{"dataset": "pictures of board games with random positions, seen at a slant", "horizontal_flip": true, "fused_qkv": true, "optimizer": "soap", "weight_decay": 0.0}
Rows from block 4, named by matrix and row number. Rows with one number belong to one neuron. Each number is 200 + 30 x the weight over its row's rms, rounded and kept within 0 to 999. All counts start at 0. After the name is the row's rms in percent of the matrix's.
# fc1: MLP up (model.blocks.4.mlp.fc1.weight, 640x160), inputs 80-159
# fc2: MLP down (model.blocks.4.mlp.fc2.weight, 160x640, transposed), outputs 80-159
fc1.112,083,174,205,218,200,163,243,250,199,255,220,224,198,203,207,253,198,167,229,177,220,218,203,171,120,197,182,201,242,186,182,235,225,161,203,178,159,173,242,229,214,280,227,219,165,238,176,224,234,171,209,208,195,230,171,177,146,189,210,214,163,247,217,200,212,208,188,213,202,218,218,186,171,217,210,198,204,204,210,175,170
fc2.112,095,212,201,230,215,257,155,223,167,162,140,196,228,247,204,196,206,231,180,224,162,194,182,222,234,172,214,203,232,216,219,179,174,187,231,235,227,189,155,170,165,226,156,210,205,152,185,188,233,229,162,209,198,199,217,219,259,234,199,199,225,158,175,230,191,195,207,200,184,185,234,148,229,220,141,211,178,251,179,281,239
fc1.113,104,157,190,177,168,186,248,256,201,187,175,242,262,227,220,210,194,265,195,201,172,164,217,230,234,186,195,255,217,209,167,184,210,172,158,177,199,202,278,185,171,181,200,200,252,211,193,200,217,178,152,200,222,210,210,188,239,179,171,165,196,204,166,238,203,176,194,186,184,193,190,208,175,227,242,181,234,200,215,245,156
fc2.113,096,218,242,219,241,208,151,144,237,186,187,194,200,194,165,187,204,179,186,224,202,181,238,177,165,257,202,145,157,158,243,193,199,213,220,228,215,185,140,228,221,185,181,223,165,226,229,226,154,210,213,210,202,222,204,183,157,256,221,226,194,217,219,129,224,228,198,189,183,190,227,220,210,154,177,223,188,215,174,187,299
fc1.114,087,194,191,227,199,155,204,232,210,218,201,218,205,150,142,221,231,227,238,193,215,235,190,207,206,229,208,215,144,215,183,149,229,191,256,208,184,192,221,253,162,214,189,144,246,191,227,233,177,206,172,192,188,206,174,224,202,211,240,177,245,186,216,241,195,214,182,261,194,210,189,196,183,185,186,199,227,213,210,179,171
fc2.114,103,170,240,216,182,196,175,149,233,196,207,195,191,193,220,198,235,195,209,201,154,260,207,161,198,205,262,198,228,170,186,277,217,237,181,196,183,229,212,201,220,230,194,196,254,223,173,205,192,171,207,186,231,217,245,212,111,184,214,186,135,199,156,187,220,223,232,131,232,213,187,183,229,159,235,188,149,154,213,211,180
fc1.115,104,258,218,221,159,248,201,222,173,189,189,178,183,215,223,199,199,231,186,198,188,150,259,165,193,169,116,218,179,227,204,230,101,193,195,145,219,211,170,218,196,173,222,219,199,236,148,252,195,186,247,212,185,196,221,270,187,197,169,154,227,218,224,194,235,177,187,217,177,191,230,239,220,171,212,227,195,207,223,201,248
fc2.115,095,177,236,238,211,238,206,210,241,160,173,220,188,238,119,178,222,162,209,216,195,207,235,234,183,162,211,205,268,195,174,200,165,165,192,196,220,254,169,129,223,228,194,132,169,192,216,191,224,230,232,247,200,156,212,159,202,259,165,211,197,265,205,168,166,226,151,192,172,222,217,224,194,210,207,202,271,179,160,191,178
fc1.116,095,215,171,208,177,230,244,161,127,186,186,200,207,193,188,168,174,161,216,187,229,236,234,180,226,237,175,226,260,182,181,200,202,213,184,167,187,211,244,186,170,203,213,198,200,193,192,187,218,197,235,211,185,195,196,190,184,169,168,263,134,185,232,202,172,207,248,158,227,225,231,257,225,224,133,153,212,218,133,201,172
fc2.116,087,149,170,170,236,161,232,215,233,226,257,196,227,215,228,208,187,206,206,195,166,155,182,236,167,200,230,127,197,257,169,212,177,193,184,174,206,189,216,200,190,171,180,219,215,219,189,207,165,172,180,179,185,200,226,171,183,204,216,182,238,154,141,194,201,145,196,233,215,172,212,133,226,163,246,216,173,176,200,218,201
fc1.117,095,264,216,166,220,190,139,186,227,197,202,205,200,168,165,208,225,157,210,190,228,173,211,217,170,185,229,177,169,245,174,166,181,192,213,206,227,188,209,155,173,182,192,142,250,210,224,151,177,209,167,224,171,151,218,193,213,204,231,245,199,140,154,234,206,259,185,282,227,237,232,212,165,193,220,200,210,219,221,195,195
fc2.117,086,142,254,261,201,219,208,234,210,223,224,215,153,201,208,229,200,238,224,192,150,198,126,172,230,207,197,213,268,216,172,193,223,197,169,169,169,186,203,193,213,151,196,209,204,201,162,227,187,222,244,193,195,252,205,230,164,207,179,199,160,232,249,179,200,133,204,173,172,130,200,202,210,221,199,223,182,205,203,212,216
fc1.118,129,187,233,222,207,161,174,164,203,216,207,210,168,176,233,142,161,192,210,265,202,156,193,223,173,180,203,192,205,235,229,200,263,241,181,214,212,271,210,171,202,133,231,220,168,193,165,197,201,211,183,247,189,212,197,188,227,187,205,205,168,198,207,154,186,181,188,182,227,195,230,174,191,190,143,203,179,165,254,211,231
fc2.118,094,182,260,211,228,210,182,188,166,218,214,187,198,181,243,204,185,247,181,208,185,269,200,167,139,191,227,175,170,213,215,185,215,154,194,190,241,142,169,158,209,195,232,247,261,163,214,189,192,231,234,207,159,190,196,200,223,217,239,208,185,182,167,213,220,194,203,183,203,184,124,227,185,226,209,186,211,179,193,201,191
fc1.119,077,243,204,145,221,202,169,153,244,200,178,200,202,262,208,239,283,206,158,186,152,207,187,160,171,194,185,178,117,247,164,190,149,192,190,170,218,163,206,149,136,238,191,188,232,216,206,213,195,212,159,210,169,169,223,189,185,201,177,178,175,187,204,231,242,195,230,222,258,199,196,148,189,223,190,190,195,254,179,205,252
fc2.119,114,189,195,172,192,208,276,212,189,214,257,227,238,175,227,164,207,187,214,192,263,213,195,222,159,222,254,232,210,218,204,208,169,190,242,174,218,244,163,213,215,169,233,206,184,121,199,180,214,177,203,213,192,184,193,235,254,178,205,156,225,190,235,190,208,229,165,221,195,185,216,230,206,216,195,218,181,212,238,221,243
fc1.120,096,178,225,210,193,232,222,263,229,250,208,172,254,193,167,225,176,176,189,238,161,161,190,203,226,208,166,212,238,197,168,180,209,192,193,226,209,214,225,258,176,160,275,174,219,223,213,138,229,178,129,207,226,229,193,224,175,216,164,224,184,238,152,162,259,170,197,219,179,237,218,176,165,198,159,242,200,207,220,178,254
fc2.120,087,218,182,214,189,179,203,169,142,189,250,195,149,233,209,141,218,176,207,200,207,205,232,195,228,228,169,204,208,199,227,195,148,225,251,162,187,198,215,170,212,250,186,175,208,167,185,212,175,219,225,193,160,179,238,130,175,163,246,166,222,227,135,186,164,206,142,179,248,195,151,193,231,264,254,231,181,210,242,173,173
fc1.121,107,249,201,202,203,243,241,203,215,143,211,204,204,169,128,207,222,214,161,226,179,205,156,245,209,213,190,217,196,143,210,126,220,203,194,171,175,156,217,195,210,152,217,204,175,194,194,266,195,239,194,187,158,162,230,183,168,232,228,187,228,198,220,258,224,236,234,194,237,201,171,251,262,207,173,206,228,184,175,224,197
fc2.121,107,210,214,246,208,192,190,223,212,250,171,196,201,216,157,211,154,204,232,198,226,219,225,213,212,164,177,260,181,196,203,201,181,238,160,183,182,219,172,161,173,177,186,196,188,192,144,206,192,253,171,200,206,229,228,179,243,185,199,157,215,164,232,243,190,226,121,241,197,165,187,179,238,249,167,210,157,214,184,222,229
fc1.122,093,203,159,272,234,211,215,131,267,177,192,154,249,187,219,224,196,233,137,208,179,185,212,210,229,216,199,183,163,198,203,223,193,198,151,182,229,217,179,266,194,203,209,243,206,236,196,192,174,180,168,245,216,187,178,198,189,174,204,202,181,231,242,214,206,172,221,213,244,225,193,181,231,203,237,222,231,164,173,157,185
fc2.122,090,198,245,177,177,153,190,196,166,199,193,225,186,193,172,215,189,171,228,203,188,176,233,202,201,201,220,196,178,231,164,206,226,147,208,221,193,178,254,217,244,241,216,187,254,181,186,178,270,233,201,155,202,229,230,175,212,209,133,249,180,171,202,237,155,223,205,217,131,222,210,205,211,160,217,204,227,240,147,220,190
fc1.123,094,197,167,222,200,188,175,209,189,186,184,148,181,214,224,153,180,235,122,146,180,154,207,180,234,219,159,213,229,178,208,187,250,188,207,217,215,259,162,171,191,203,241,223,187,216,178,195,219,207,211,252,237,231,230,184,127,192,152,196,183,206,223,162,170,215,221,178,163,255,254,200,228,243,221,188,201,163,170,217,205
fc2.123,111,206,204,222,200,226,226,216,181,210,207,145,163,225,210,190,173,211,224,213,256,222,150,168,226,168,200,191,248,167,204,165,236,225,123,236,181,221,169,211,244,183,148,173,206,191,191,238,164,178,234,198,120,206,241,194,279,199,166,191,250,159,224,202,196,201,203,197,241,168,188,262,160,195,210,187,219,194,195,170,169
fc1.124,102,233,200,247,237,181,193,181,217,227,225,157,226,178,199,174,194,208,164,195,203,189,185,228,212,215,242,169,150,203,165,189,202,228,144,251,217,210,154,246,199,225,224,226,202,228,165,223,234,264,222,149,250,175,207,187,246,159,186,195,206,155,185,188,208,180,199,197,213,218,162,217,186,136,229,189,196,205,182,233,226
fc2.124,089,167,209,217,173,238,205,211,226,169,168,194,154,155,206,196,203,177,211,244,221,181,207,192,141,195,213,173,178,204,223,253,183,80,170,176,201,219,219,258,203,155,163,180,153,164,206,159,262,224,201,202,236,192,197,176,174,225,176,232,202,178,209,167,210,235,215,229,233,259,163,229,188,224,222,142,178,194,230,216,160
fc1.125,089,205,250,187,203,181,115,168,233,190,244,249,211,227,258,207,199,203,236,179,195,212,190,209,153,215,193,199,178,226,176,194,156,164,208,223,219,215,215,192,201,213,149,193,232,170,223,183,197,185,193,173,219,217,209,197,189,186,180,198,203,198,184,173,197,187,115,214,221,210,225,200,199,195,171,204,235,203,225,204,191
fc2.125,106,168,177,216,200,217,215,195,196,227,195,168,208,237,156,189,177,130,207,224,174,258,249,216,208,185,189,200,160,205,251,193,220,194,178,223,199,197,205,194,139,221,253,192,190,243,177,250,138,175,191,201,185,284,180,150,216,254,185,186,166,224,194,167,209,232,186,246,148,186,185,167,227,195,230,214,223,242,164,182,157
fc1.126,087,247,165,204,214,235,198,181,164,214,178,171,213,157,174,162,151,203,168,217,238,156,215,193,182,202,205,243,191,147,180,263,263,188,185,217,188,183,212,218,170,182,193,186,171,269,156,198,192,250,211,250,179,218,164,197,170,188,189,208,239,193,220,187,210,178,147,184,208,230,191,182,244,200,177,180,151,200,202,187,202
fc2.126,090,186,221,204,247,202,182,208,195,161,194,259,204,268,203,237,210,212,218,191,156,229,166,221,229,182,196,204,205,167,219,171,192,203,252,188,227,243,241,211,227,198,235,216,249,160,281,184,221,171,181,122,199,193,222,194,267,203,198,172,202,212,180,269,185,189,202,199,243,174,251,154,160,180,209,205,225,192,202,233,196
fc1.127,080,219,161,164,213,168,250,199,172,178,197,186,217,194,200,210,157,199,157,231,261,251,177,182,191,261,233,212,230,164,159,181,251,199,204,226,142,184,213,182,276,205,206,241,203,133,261,136,187,184,200,195,206,223,221,169,170,207,196,218,151,210,188,207,181,202,224,187,196,187,180,159,179,256,170,175,188,261,227,207,154
fc2.127,105,188,244,230,156,208,174,233,218,207,186,205,215,152,196,242,244,215,259,204,173,186,230,248,177,183,178,216,188,221,238,225,165,214,155,167,228,204,164,199,107,204,148,197,242,251,176,206,232,224,157,189,196,150,162,202,231,228,178,161,238,191,216,188,282,178,145,208,208,161,228,200,218,180,202,198,174,196,139,207,209
fc1.128,098,203,171,205,191,249,210,197,142,265,184,212,236,152,202,218,201,206,169,175,201,200,227,179,202,203,216,120,186,225,154,150,172,183,206,190,248,186,155,237,232,264,210,165,219,161,254,221,232,217,213,210,184,240,229,216,204,162,213,210,202,202,188,204,186,207,195,173,216,235,191,283,273,204,180,213,200,207,226,211,238
fc2.128,117,237,175,230,235,233,139,184,178,246,202,172,209,177,209,225,237,213,224,214,183,230,153,206,265,192,206,243,191,168,216,227,185,211,217,168,231,226,242,184,207,178,244,215,190,222,252,199,178,130,262,155,218,181,193,150,205,219,216,233,212,209,199,185,183,262,262,189,176,174,170,251,221,246,236,172,210,177,220,201,158
fc1.129,101,220,245,191,158,245,204,269,203,193,165,202,230,196,188,198,195,174,227,214,208,196,215,151,196,212,154,211,206,191,229,174,189,227,157,261,191,151,165,146,203,233,162,201,194,217,207,246,220,195,164,184,191,177,197,216,176,237,140,207,227,164,148,174,157,190,165,201,220,185,182,155,184,242,202,155,208,245,180,192,192
fc2.129,097,173,176,212,225,173,235,213,226,208,236,206,183,195,184,212,246,254,221,212,207,239,167,254,230,235,177,201,172,191,214,203,161,166,257,143,181,186,238,250,188,195,172,192,223,200,196,179,208,200,222,230,181,206,211,187,210,199,193,213,198,185,260,163,268,221,158,193,209,223,199,254,209,169,200,178,203,250,205,223,210
fc1.130,097,200,221,232,231,155,175,215,229,204,222,227,217,240,213,177,239,208,221,195,199,208,171,181,228,169,168,228,191,208,199,150,249,150,209,197,191,176,116,165,232,177,273,211,188,234,218,221,179,174,161,185,223,221,187,215,225,174,213,232,192,252,196,252,242,199,183,220,213,216,159,182,236,226,215,169,217,200,194,185,190
fc2.130,086,240,203,185,142,247,227,208,219,221,190,204,247,139,223,226,178,169,237,170,226,147,213,239,201,186,198,224,192,203,189,188,182,232,165,245,159,222,230,215,200,243,124,206,186,182,176,164,211,195,189,221,216,215,184,184,194,245,173,176,169,228,201,140,186,184,186,184,200,197,228,219,187,182,176,251,179,205,176,204,214
fc1.131,093,205,252,218,192,201,178,236,190,193,172,170,189,213,153,129,202,272,240,177,215,215,135,177,201,195,199,149,250,181,220,174,171,222,194,197,147,140,196,227,221,267,205,193,194,244,171,203,176,214,233,235,227,182,209,193,189,242,217,217,258,201,253,206,238,170,211,249,190,176,186,169,204,190,163,207,217,166,167,169,186
fc2.131,081,187,150,179,185,170,190,162,224,178,217,281,197,172,274,252,166,179,188,172,186,198,230,230,176,231,171,203,184,239,240,184,194,221,192,187,219,226,176,216,164,242,177,238,223,198,196,173,230,174,194,211,117,289,167,215,238,125,191,224,194,171,178,152,202,210,199,205,211,237,151,209,183,187,276,218,243,204,217,213,222